A small image FSQ autoencoder, trained from scratch.
Training: muon at rate 0.0047, 30200 steps, batches of 64.
Data: trained on rendered made-up planets, 195000 training examples, 9.9 epochs.
Rows from block 3 of the encoder of a small image FSQ autoencoder, named by matrix and row number. Rows with one number belong to one neuron. Each number is 500 + 50 x the weight over its row's rms, rounded and kept within 0 to 999. All counts start at 0. Numbers have three digits each.
After each neuron's rows are labels from the 100 images, of 14976, where the neuron reaches its highest value: "top examples" is what is common among them; "peak on" is the class under the peak. Only what is clearly more common there than usual is listed. The data: rendered made-up planets. In brackets: how many of the 100.
# fc1: MLP up (encoder.blocks.3.mlp.fc1.weight, 480x160), inputs 108-159
# fc2: MLP down (encoder.blocks.3.mlp.fc2.weight, 160x480, transposed), outputs 108-159

fc1.204:530608442547510498504586503378473542533486479479498501536517456448550453500519524492588451585467486518553522427434487485508485477567468512443494556454606557
fc2.204:461451485464561483601349495523508389513454496423509482499566567510496439472594503469437534439531624530453459441488532403492483490460489532467488439592503490
top examples: glowing rim (84); lava world (58); phase: crescent (57)
peak on: planet (97)

fc1.478:448513495493536426443433516430508491566403487500502491485491516498461532451476514540532489516565492453566415502499642531510447473465511513469567462492509530
fc2.478:466510507422497542526508524600516538494542477445570556464590338493468469459485508451540506478446481526475453448465489525509570488466436465509421463542579609
top examples: crescent (63)
peak on: planet (63)

fc1.347:527519496447558396429497539456462433547456465415571500577551437427488564570507506573460482486487486471439484538508429456491519508492530454521508495507543493
fc2.347:451510487572459413511500553525601601492583495500498451563483495471509385458522555431524541489495446547532357466517518559561519440508540563526523478432444478
top examples: polar caps (92); lava world (83)
peak on: planet (80)

fc1.76:538506536546423427479466522603475560646577496447508444441541475483525509462496508440510490482459417484491492508546524508478516482511480514563555549526438593
fc2.76:456489428516435473483468463543556487501524498622497433496501537542504443451471450510491485501524552455412523473554571467424450543493513590397567558488411485
top examples: crescent (90); rings (76)
peak on: planet (79)

fc1.167:551471467473478491494451467473495511510524532457497482461441488463458384474544496538525500547505487479513452496524580573416473569469524576593414592504493458
fc2.167:497536501508526493427613452493457449515446507461499448425543428434547551568503392482472456443544489545520507593507416429544536438501525490461468463474509469
top examples: ocean world (49); lava world (48)
peak on: ring (43)

fc1.213:464475465464469463528589552474452483557510482470576469536551449478461564479475572548529432424450417536417524528469520411476554466505568557556484518457578442
fc2.213:486529492524462595483535590469474587464518561520462480524515562461512483446488638495541546425445459548472455498531583547553470424417479488608460443529512465
top examples: polar caps (96); lava world (64); phase: full (52)
peak on: planet (96)

fc1.380:508553557461527467444545452577495483560525551410484489478517470393521400495529406499498538570489520523543485526507395514479550493472518505546500463498460511
fc2.380:533528552442482431492531420513514457516477551437513501559501387465571491507522451471570505563440466547520513514533490532505538495482550493543499503436446537
top examples: cracked ice world (72); gibbous (60)
peak on: planet (100)

fc1.123:610610493482483519536417506556534483533417474489534508457562479517560419540535478509502453468565391453511476532504487507518490469489407583516536516503509518
fc2.123:541561533524493485533493564554534468417557429542476441505525508499551521443439491478599514508466428461500486486457452535562497421441561569415550508542466546
top examples: crescent (93); rings (68)
peak on: planet (83)

fc1.84:511467561507528470397481466536520469501480513448467558471468505496469428474578412477515472543418486562604478539506505431440608523479473497463486450532546448
fc2.84:466538520517448511561572486488559413532512526441480537467550388565509505423518443469480421567492469515600491522555491535468477454475450605517463520474470574
top examples: cracked ice world (94); gibbous (62)
peak on: planet (99)

fc1.422:450497551463512471482472504605513502519529538385519512494524470462446411573588425474508537528476506502536491493525466449492579564441476496532560470530481478
fc2.422:618505595480504490495536480472548466590441526442518514477598390533526539565559444523589431545501488539575537550446556516516493511460526571522460485464406602
top examples: cracked ice world (95); gibbous (62)
peak on: planet (93)

fc1.120:453543473538523469544583542518511576419525503469496446529510437478453465508501478454482541554493521534507441603537462595520527435439569514548464491462459459
fc2.120:565448498436533566426543544413414457509498534476445520536589495523595527420558383421499528438538510385450505523564510517516560443507443532551514488536529636
top examples: polar caps (86); lava world (84)
peak on: planet (81)

fc1.127:457480536551476519472539547506507447495562586491491522497437503435533455541537544495471505627536539525444452436541456565522609507509504502493494428462542568
fc2.127:626537504524547592496522445453401482459499556449499468469483454497474597492483471515554448467560562492589471455433532473528463491493540468507497494543484449
top examples: lava world (57); ocean world (42)
peak on: planet (58)

fc1.117:584455547421457449508502447373464544500523461569594488449474471551434492418571436451546431511456525521605471479494552584560603582390458510542508499482477433
fc2.117:552527447555492554428568506454451438450551581432496564535615416451548549565532509571518520453487514596555495523562449462419460427537572534574414491462506444
top examples: rings (95); ocean world (94)
peak on: ring (79)

fc1.6:526549418509439465528553483373466437459522507503609523516471483607493589568529528463509459552526509509478448563468534504564484477549630405522492536444514450
fc2.6:558521504448549461551528496520576519515432481448506409528526464496524498497488491535505467533535470486506378550447528390520519503476435583531454601523476486
top examples: crescent (60); cracked ice world (34)
peak on: planet (70); ring (30)

fc1.133:489513549462529533436511463492505544595538511421447498491480475444545349526522451488464501551485603522561423429568406607477604428518471506444522526551406534
fc2.133:499548482444483449464461382449513383535465580445534490502482456530611507507574416451510579593500449459525496562531530478536489455510522504529496487530432548
top examples: cloud-covered world (62); gibbous (59)
peak on: planet (96)

fc1.292:496493455499521461396490497536496425477476498490523592531526422445550479488415526472423504439470516541600624457459520463417441484441557537547490535506488450
fc2.292:588519560433502515485455467509546532571491504466479520495465601560488442518538516510534514446453539507358526431530560560581480528397492508460492435571551500
top examples: ocean world (99)
peak on: planet (93)

fc1.424:489442476497485505513555428444508530519508562522508502502440467599499507516453535521497589517488471519483609533539423529537403527509535452503606594481478626
fc2.424:399454505564552464473485487540565470559545473509491528494424446513524472509509528490479467500490544565493448588510583444497547505385455512489463507457551534
top examples: rings (98)
peak on: planet (60)

fc1.142:549472533479576518530499492582543516511500472441532425497500479392473382572538426507469481512469464547556469593513420517489524541448554535576521453489528435
fc2.142:549505517474447449539562451496524438507508516432527484468496299494493453525526435477555506523433481555569471471545559538468503417432563568543481487413503547
top examples: cracked ice world (88); gibbous (51)
peak on: planet (100)

fc1.225:505540594492464462492507435533476536504491492539539502462434545428479448483487506479435517592440473482600444525509590503514399498469516536510480460508599436
fc2.225:582519481470439455530464517409553475476449566486532482559508496452519480519588547525605567505472541559472483483558404499485490454471417515472520521516475478
top examples: ocean world (38); lava world (37)
peak on: planet (70)

fc1.172:538449499506564563463398558470445466533470499505470520553454524430411430562518535527564581411489528458466502507591496535547542526430571490540438497531580432
fc2.172:469482504478454481517498468501489557545458597501480569467528469550490533521570522496449496611481544471464472484495463519464439558515416437438559470431514564
top examples: rings (75)
peak on: planet (92)

fc1.304:479477483482601541487542487471445448506400548524592576538472542542488557468445450465521533582481545458460547449491530466557518409487544418510504566577480499
fc2.304:437478463432555475546580532573561435436507396461501484493536523539546466501589539604392469385578415597452514496552548542450557599534481451466383517456469517
top examples: crescent (57); cracked ice world (43)
peak on: planet (52)

fc1.48:601507530537485446466443504457489520487509469458508499485429512541512523504485442518518396556524542548505419505464571577506587634425414449548458464490526464
fc2.48:575484427525477507401538579416441453416478465496501494493492452425516531521493508459537599496510524459499522504561534567438470360499583612490544485361439447
top examples: ocean world (100); rings (99)
peak on: ring (60)

fc1.51:489518485511504526487566513522436550466463465432457442574527422418447437444543425522564418531540474590506431488441445465495445441460527413551598567489521514
fc2.51:439485521469442442512522467489451580467530470484445559459459462423566456567536553436428473432445481603542439483447463554554482578432463593526497437426436514
top examples: polar caps (88)
peak on: planet (99)

fc1.65:461580453497380438508408514601478541493437447523526433486437528574487416541523508492520490595505386531529534540513526541512485476465456571482524600545481509
fc2.65:469521480462606530497508548568489541527470426503567426502530576532541454506516462499561482554516493387415567440489507441468466455566543536408558471521506535
top examples: rings (100); crescent (66)
peak on: planet (86)

fc1.355:496540550484456431454547458531530504429468462435543584465491550415544394517568480459482557485572450446527406414497457573558545583517550504582470393507561524
fc2.355:520461549395543499498519534481456478554547517568597478462516477423500577525441452484508504598438568525534446613540510469517434512484414504523454498404494498
top examples: lava world (77)
peak on: planet (81)

fc1.334:506507482377537517433478504462443538507543490563495538534479419542516514517551493499487473449473482494530414461399567518456525580587539486533486438531453605
fc2.334:521568451483516499419514644510533475497497449592492396541510468604442519518540479515579582521443473431414508474495528581499561537423578495500498485493541543
top examples: crescent (81); glowing rim (72)
peak on: planet (100)

fc1.103:575527521406572418510456541399457476395484463544540395445516490516541561465414471493477440541446565482584419546507488552520507555585523541507519508541469536
fc2.103:578511437483464563488545429517572533459537575541467454469483473563520538432480483472410523536390488575487525488494432490329579535411552580483339538516499477
top examples: ocean world (67); crescent (57)
peak on: planet (84)

fc1.311:479673495480482535546572570593471483530563540419478536470541445473488498559487525554452416543447483465492525459570454492473398440502543453516576520476459508
fc2.311:364476553412443480536545556536501515398500495482515538451526415469550558477466456436521518469504476338405515459482551555533569534454470606528421517538449583
top examples: polar caps (94); rings (93); lava world (60)
peak on: planet (62)

fc1.49:495460477502458513455485386457490397538487536486531527498542455462494544461443515611368534428497432534553503537514408508503511537484594525596543524504549534
fc2.49:431538512493441511572469586629578569490597452470602430582440449422505421481457530498450491420517495502544459543491452453445475465531499525557538464473514478
top examples: polar caps (76); rings (72)
peak on: planet (72)

fc1.202:508404465642498419578579534514553449468454494569596560518538444470530464448446524458468482506544451473371502465421562552498489540596470487466514452405507541
fc2.202:450490447529477607475521421579445525554486509450475455474546446443542520523465541499517443543541468501424510535488528544480522524450464510547488532507462505
top examples: crescent (86); cloud-covered world (36)
peak on: planet (93)

fc1.287:564567471515513494518558429585434465490465514640593444496434446498538495430481453564472468421528541501504463462501481486545523478519562513514556526520465493
fc2.287:545430455406493524551522475455572477488498493529476555545434450511467556386514564519592457467500463508487538439525499592406494490453555533536419539490493572
top examples: rings (100); crescent (63)
peak on: planet (64)

fc1.306:447445530479539520435512478521396473421502475572489514495464441484566413427518566570497558516510436480418473588528524553466573499572425482511515509441470576
fc2.306:557567509548515527553579513548587550563482544477515504504533557482526486540526508493535424553444529543528406348570526522544391432483479482451460449534508440
top examples: crescent (75); rings (70)
peak on: planet (78)

fc1.161:479384564547531533545354460564536487541424496425437488506424551487456437504495453434528531563574596568487413637550533522558525543494528522487452427441384446
fc2.161:529552573419498579480541473548494482498431480582505642547533500433519516555497513476442461506490442452466599534434499427445505537541436450471545530486565520
top examples: glowing rim (85); rings (80); lava world (58)
peak on: planet (57)

fc1.155:484446484561557462419436609484496433584556525475508476486503517431483506513494453497499468434489516455416535447492552528496439501466531461568473653549439545
fc2.155:512517554518437508476496536486464505477461481489560510443477475509469488363389507562502494540466455581484597482506467631493458484445502564601514517559439538
top examples: rings (78); crescent (68)
peak on: planet (99)

fc1.274:517545535579473485471549517616522546548496519468476440494412471389447551537550477488523531509538471511455463417645511552535442568534583552541533504444482522
fc2.274:454459528415422428536513500500453469501442536475515542506570542619520381473374477549420521494586542474523486537454513525551552466405461506543558515480437547
top examples: cracked ice world (36)
peak on: planet (67)

fc1.220:476559510503540417446593483470423417516529449491551524470505364513509539527459515488432501508442466447480497459453532527430492516503523474505517480516539533
fc2.220:485566592513543437529456604493535552555611425460509469547407436378506460435396516441488472552543514512464416537461470498557495521542567571493530505501436543
top examples: rings (84); lava world (82); glowing rim (73)
peak on: planet (76)

fc1.390:487590481480507458457457566574454543434554503499584498546371477530430554477506511452471411508501417457540429405562552485453513559542597477471484435552539511
fc2.390:553482522459481577415568503450586507520516509596437488458481524595528554533498467523546489497466427509431581469497518582518536516550539541527401536554490517
top examples: crescent (76)
peak on: planet (70)

fc1.328:579514497480436467552426560475509530552548483509545531479509456477519481445522426472461498507411512498502499528510527596500511585402463561610460542531549407
fc2.328:509443477530491500455540457431504471445496560397524551503484456433542560528517448487589487460504511529520524545481473509393431372537575565451395487394426414
top examples: rings (85); ocean world (83)
peak on: ring (64)